{
  "model": "CTC audio transcriber",
  "dataset": "Morse code for random letters and digits, with fading, noise and interfering tones",
  "train_examples": 26041,
  "gain_aug_db": 6,
  "time_shift_ms": 100,
  "n_mels": 80,
  "hop_length": 160,
  "input": "log_mel",
  "spec_augment": true,
  "win_length": 512,
  "tokenizer": "char",
  "vocab_size": 41,
  "arch": "transformer",
  "norm": "layernorm",
  "norm_position": "pre",
  "hidden_act": "swiglu",
  "head_dim": 64,
  "fused_qkv": false,
  "bias": "all",
  "qk_norm": false,
  "parallel_block": false,
  "moe": "expert_choice",
  "num_experts": 4,
  "moe_every": 1,
  "expert_mlp_ratio": 2,
  "experts_per_token": 1,
  "shared_expert": false,
  "subsampling": 4,
  "layers": 12,
  "width": 160,
  "positions": "sincos",
  "residual_init": "zero_last",
  "optimizer": "adamw",
  "learning_rate": 0.0019,
  "beta1": 0.8,
  "beta2": 0.999,
  "eps": 1e-10,
  "max_steps": 3800,
  "batch_size": 64,
  "epochs": 9.3,
  "lr_schedule": "wsd",
  "decay_fraction": 0.3,
  "final_lr_fraction": 0.1,
  "warmup_steps": 380,
  "weight_decay": 0.2
}
Rows from block 4 of a small CTC audio transcriber, named by matrix and row number. Rows with one number within an expert belong to one neuron, the router's apart. Each number is 128 + 32 x the weight over its row's rms, rounded and kept within 0 to 255. All counts start at 0. Numbers have three digits each.
Before each expert's rows are labels from the 100 clips, of 14976, where the router gives the expert most weight on average: "responds to" is what is common among them; "loudest band" is the band of the loudest frequency at the time of the peak. Only what is clearly more common there than usual is listed. The data: Morse code for random letters and digits, with fading, noise and interfering tones. In brackets: how many of the 100.
# router: router (model.blocks.4.mlp.router.weight, 4x160), inputs 80-159
# gate: expert gate (model.blocks.4.mlp.gate, 4x320x160), inputs 80-159
# up: expert up (model.blocks.4.mlp.up, 4x320x160), inputs 80-159
# down: expert down (model.blocks.4.mlp.down, 4x160x320, transposed), outputs 80-159

# expert 1
responds to: tone: low (85); white noise (45); pink noise (45)
loudest band: 4000 to 8000 Hz (34)
router.1:094100108109084117090167078152080099088093140094105118151101083079113108157157112119175139116163120103178092166147170150097109169146089104093158139155082152155141107067161153118154167080097148082077099154157128166096149108163113166105144184
gate.5:155125131171152113134145117135124169140141118152171116123159183145140073124145146140121172162150146128134148130099095135090057107128126088114178162132085142094106177085106129114189115021173110142162114169185101081122196131087114141130131150
up.5:115090194132139106057085170089171163144175098110137181118109108171106159159102140163121130156079116127131102182109101171181123127079180134053169135112184133133083211119132112117160145160145115146136105100067126138124065150122166122143083154
down.5:120134108105123141168145111152155131124062117159184173054026085067165106166142131128077114129100151102119117161128093124095109166189141101133102119152161154097123145131213138089130088119102128134144087141106124084107116127109111093070106140
gate.6:102157179143146103087135123156146179183114102190130103165097140153145157121176081131078137170137112165147128123152114170165138123113093084131158109177131174140205128116109102098117143124130132075169114143151136078119151116203160147133131163
up.6:111114137140143081078150124186077115097061163119117134127087077099114145098178135085130154095178069123195127142099154150124095142152072048151088146155072164192199098136111201108133124124090133077151079100166121127089134125164117121130143137
down.6:098159094138137160125090093142152145122149165058109071160172132204095075111112040083114132129187097117124143137135158120099163132112199140139132111129135080182130152087151140158168183166051198144110142189125133094147097153149158152149162149
gate.7:121093079098118098088164091178072095097098171106090107152104095096100092162161112099153134106172092102157084162152161127086094171158103076106165173167059159135155113100169162102161144125095157107081105168126118126094123093159108164084169153
up.7:116097096088099103090180077174066096112097154104114099160093105105091089168193110077138158117157119112178099160147167143102108167153092093084140166155104172144134113082174157097147165105077176096102096169134111133089132106161118142107181164
down.7:143154097118113082172108110147158096152118086105094095095158163172093108169096107156096104177080104092088144102111087122104163156107178105172160167086164168151084143158095141170164154134091167090161144163167160146157162155159138084132157120
gate.8:107185062119090058113165148088111137146087105120157145161157131105124184116123132121112107151187123102155115078099146136114133063076127122157070128151159096104115088143169139104130073125183118116105195174182172153132128167101070125069095082
up.8:130178130188177155155123184060115180129197145159155120156158158148135098097185142121111143151144142150073138067133124220137161167151135134153097110078156142148105077128132092118115051152156114171139152083122177126099118154100109165104166142
down.8:097117142153130124129123121082177107150058161094173079163173058100152107120188144123117102124083180182123155163128213113131102105138122167138101141129132113153119100116156089186114155128118104168098131096144164067081118091096047108126117100
gate.9:162075113115097139116132140147146119144138087130122104154060120160092122091146151174121156132131170120123124162162167225166047117125213103115206165119141163092123181105085147137176129142146170152133070109105084129151107177074160123130148138
up.9:097114116084090081117150126153074151115072089120142154103119134084146163156198113080136099124156070103173100118134113169122068161140086151104128166155091154149173121100136149128117133102098133092129113102159159131111159087150112109158125180
down.9:199145155172116122088150106172148140134162169134108074146124173094114089131124134151137098123140146105146124088164115097162046130172088143120112050152092100123160140095090082130077099156110091128111129099114110174129117141139191152176168101
gate.10:141173146148119153107158124161098142147134120189121129107194159139162190155181136160155157155116107097082103083111130062174126110121153088126139068100136100114203187113135131173135149180085074184141142109077115176139060125131150109084124084
up.10:139117130114109136136107079106110091153074096124109124078088154144124189128123181106146186128147127113107160149135114122088193107094162132102087118129146076150161124111110091127121062096117161111141169096116167158123102154202087108136070156
down.10:094106170119180110134138170070154110105185112080156207117111101113186149098127182106168095131116140154156102133115140141149121098156152149125112088113144083053194110164140098163155168111144049202079106108122093147145120148119080140092114123
gate.11:129175147138074142127082156132129110124187124104166113151146113147074079137113162213114157162112147123064141120164122085104108055106136192111123055101125168184129148162149117140112098125161062120179163175088175107117137153138145138148100097
up.11:107066132093159125086125116167090114113099088081103121119081133102139083155132109156184165141169112115168119107105118089115106100103118102147063154149090077162175109132169157096167149106120161101097062128149149125152116133171124182176154136
down.11:089110178128166146067171123146057123118086162134152157168092100088136150141187141093172124115116166184151136091123130098130058091139107149150099173159116116083145141076090094130102159105132118192103157096093112110084066160125119145171066129

# expert 0
responds to: tone: low (87); white noise (79)
loudest band: 250 to 500 Hz (40)
router.0:107171085134099127153100125083111101083133122144080057135140119172107124056064155103078101126121166158090128111138122128166154104151111147165143149104153147166135179170135169139115082146175115133152144128126185146143107136155109129181074053
gate.5:108073136156175154095174135094116085106164134116165141098070109071140154189143124111150107138082122092196097097163133105086164158187129115073134099130111165174111121127160129148137151155096147152121065124109052148134111115162133038078123132
up.5:090055135115194134102188077125145102151153166097126132102040111064138140166152085166096119126091106097156103167117138158105190158176099120124136118148089153130143094127143123122136145124105129132164108154154111146124138145121113122126151162
down.5:074158133150182155128109149063176103095212104120183166142095068154174102141127112126105088088099149108124081113157166143105156145138189147146120084110117158116088153135156109131162124158099137180097074106098066137106120178117130167120128140
gate.6:168099086139077092085155060147065114135105154112110155092081103068116131134132072116209129114191063083114121160179144083094157127133143136088172146161082137121130070119137142160130149113109168118135113132137066146106170152109097121101165174
up.6:141120131116131147139100163170094146114209141111158134165163050199180155115154146102151130122151189155076099092119178149077135153110154130115089066095156131128134148126181129084140089104147089126132149131155111125125120125116099107093044087
down.6:181103202168136118110160121170064162165081163152172121166152121097157149138171161092159130116155187165140178103080123107178081173120097101085100118176095103093173173117108094094117080106171075109145173092150138115096158092114134101102109058
gate.7:145149102138134130106119101112100097152110178095139148138077140194160091109128103084112119109128199074153164163130170142137136163070122118127133089118027153171125104049077140148107108184144121167104144155138131218138157133147173123082118105
up.7:135094153165140124131179148133154119057119132062090130093130107169128105156139135126162103226124077125105136125094176105087099140160133111172136154148107083087110122112134168111123083108147171111144115137115124190141133116128138090149123090
down.7:142107190173151127099163145076086161113125113134133161070159108168143129115141109070073064159147167121171126096134144151095119102093161138135068138114087117157162137189184100151125140149103096082127131143148108114126117140131132164093126150
gate.8:187107125142164132126140143108179128153127133131090102145137105137100150148110109111105126096105135128103061144131113145161106205152137115093115106153104095166137155141157131099086113077124166159151154101105099165126136146133102100125135151
up.8:103093075134118139076130134169211152102098142059079196161113081112211157159104078092152124118150097099144177160133132141113134087099132123116132162124021163172138159154123095126128135130128136093075128179100121160108109102130109157062138120
down.8:122087149108148150130120139097126124146162156115111119171071143072103124099122156065186121117117200131190159127147077145147130109151135167129107102151100176132120125075052155092145166166100192141155181122150134113071148162135107118122136183
gate.9:081114159162084121116162136140115150075104152112099153125179167187113114131123118109129171126145108100142113133076117151091134169142083138121086096131157087232110176096083155162164130125152089147115092110104150117177097080129122142126122106
up.9:089132158127143124141088140105088132172084122097165071174114124106058070168095182130103125140169150149081179114132181108127158131154198134126093077140162088096111142119161130144113130174090156104143170154149116171159078138092122102163112084
down.9:155134095197142100122152098108222127126117155165120145189112142158131156139150120111115080131101109142111068144157110097132162106154118108109148093161122081203093115128090162136139047199067140126091109155105101118202148125113130104165174187
gate.10:139101180165147068108100182127167078132140139139134157144164155113150156129101188176141184095122113130105112115112110170083159150120111182119117039152092087099128132112144153105115095088130085155102127054184093122117141096112130110084125197
up.10:088134055199145158143098099142168107157037121096123106099151149187112068066134105124126181128141113114141117155164122101109113138201084173139171121115173112154137096129115116170071140129092131113133132170146158112107105090142123081154128034
down.10:181074098148097151091227099210059118144127144155096111129157151080155136135153189090156154158171096114146148160134153135178104146124116098127158185182113120071142134115118151120090087083168145101156069127177170095090154075116104122144095111
gate.11:125176082092043114169099177160137127120087092199091109141140142153113104108094146065099125139096113144124132120162093100100148111094126141116194097104137157142116132156124156148111119179135133132167109136161171119115112120132148086128157056
up.11:108133106119111101116063087160109080148099159119058097100152118176100135116100113154172115126145115112144153077146104097125094167112170181147106182082162137173138127164149151164183127170125138127166193133136137101191170104110128165121103095
down.11:079126152182188168124052177056180095107177085102163154130120096178155142101120138158156089152078151114095085164130136134148159149139166181116114091088125167138081144144148134150194126132142163185133103168120102157138113127093132178144125121

# expert 3
responds to: interfering tone (77); mains hum (48)
loudest band: 1000 to 2000 Hz (41)
router.3:169132135164132142151083136125144147168140106201149138086138180186171141097091169137094089186120157134100161125128117074161141115106156156164091130113184097130124188175076105153104092104169123164166169092121119108171122167105175098138088078
gate.5:081061171166164139079129159095114156113150158148116127144149087123146181173157054101132122104102091100131074111078122124187144106169124103102137130168103148114145139098095066132105151144102117120176073186104146114129120085148147138099139160
up.5:086089135187113108138118198103105170167108168119185111157107122114126110155109085109107069131110133114172122147125093095111136136155154150072108144158206179150138136125117097080088193157155140123115070124093145167132123060108083172105110147
down.5:149134157088094099193118079119174118088110121128169146117139120165156073164142121141092094101122077081131077141191124088115126143106145116144130081144099164112074150115156168157127194105111171126125087113080100189121102188131110141110144204
gate.6:140152124089079142115123086119186129165151123117111092138172154177106086139131136102120118149072152116129152148182165081149111123108126163146140118107063083052077072168138143071131114091117094123115182134105154152153062126144084111095108177
up.6:188125103098117118188156119141108161106091100165121163094147166149159114102088105163136151088099168189140137146116129142161082138131119211149156201127139134118175112166147177162132129134166113049112218183168109108136139114132145140134166138
down.6:192180177123089121105083175154136106162090143111149157156098101158106101143149104118140132075091093074126104104161109178071147136158057125131136138141102173134092116090195097076157054127058076122104146138100123132118123116126120118125115109
gate.7:125149135091161184187129111124084101086129119127138147130105162125098120152087153137132078121168141161143176079127153175104087112167073126143126125156115099150095167151154151133179088089128190055129131205067120133135059142133105103131161063
up.7:186155094133157156171124173205112169141064143149155195070167152138087155127101130115159197133096096152094110154083099091147035140155145093162102120134092111085125093135143120148188161134107163138197123077147108164087113048170137118121110111
down.7:114130113110159167129132158120119130155118068099079103092142146134088065116095069187125153143125121011129165156102158127129102138130154122111087066151091096163160120134191160067115132133181148137112158084105145125115101151195126127083185115
gate.8:157113148105143093156129108085111128157119118134130131153105120154137098156142180093141143091065124175104131128135159130134169165133079145170101138138132098164122134081078189125125188105167115091116146144091171167120094125060090144149076128
up.8:075143122129112137101160107090103111150131094103065118126193129119129090158070164116125172156132071159111150112146093136067195114133164099162126121093122161119111103084105114134144115144153169102121085113166174041090129086099163114092136115
down.8:172116108165162124110089169139111121133157144195172123140094161120119168131110188094185190083126135109107119101112112123140116080129073045087082159138125050133154094102144150126069055153171090189132121104167115127113124125123121164110094078
gate.9:144147134117140112124090146135096074113102172127146111144143139120108122157080145162113181102074080021114131129130068216096153135110162138113134154126157126200152087091097126123124188189080137150157168116118142142154151082099110094141132123
up.9:141153186092127123145144200136136138200152176120085139038071117152117111158115114110106154098098076158119121094090111165117142127160223107135144128092120139157139152160068130116089206186115143082140120095128191161127142035113116140138137116
down.9:128151135158119080130105133085145133102116157113138095118091095159131132178184143158135138125103123103095163162127160167177150144178145148141095151070177101118086142110142195172104178162048148171088151079177157108061190111167099135131141133
gate.10:178168111074121128102137166150084104112088122162141033133147104088122115193131161182153108186116109147150147124056106111135174202110080138155105143094124100117135097188109110106089105107180077091124138158143155096156113134119144152153101091
up.10:108126139099106119131076117123116146085173186145092107184181137179093130135124152074145123047181117131121159172092135105089128151178111080138152134134119153132116155154099113034099134195168107169129071100127184101155149133136164091113117128
down.10:160148101072070161131128148148110148071105083176096135150133086115137143140206051094101097096202129118104181132184122128147109076147137084160068165128145142129072144150103192052107134160109137135097103151169074152159124115093108124122134104
gate.11:145126122166195091150176160091126124144112092146146123121148135091094103139127101158158169169103082143142079164119122147139120133155090096114080137083145085140124080130121181121106129070092164157164178078150143076135095120155083166188060077
up.11:128143147213151112133081165129147121075132151158179176130167086126079112059113151128112146124152093139084179068116080135069129139118113145158099102132174134127121121113162116119115171160151131131086118046180130072124129147152120166097138140
down.11:097162147188135135102138104068172135092125111142119127023085150090139122129115165109127141166150162152166133182145156175144188096140137123075142185121113130110150101100127115111076077123150165126149089137141140146126094137165132129110135174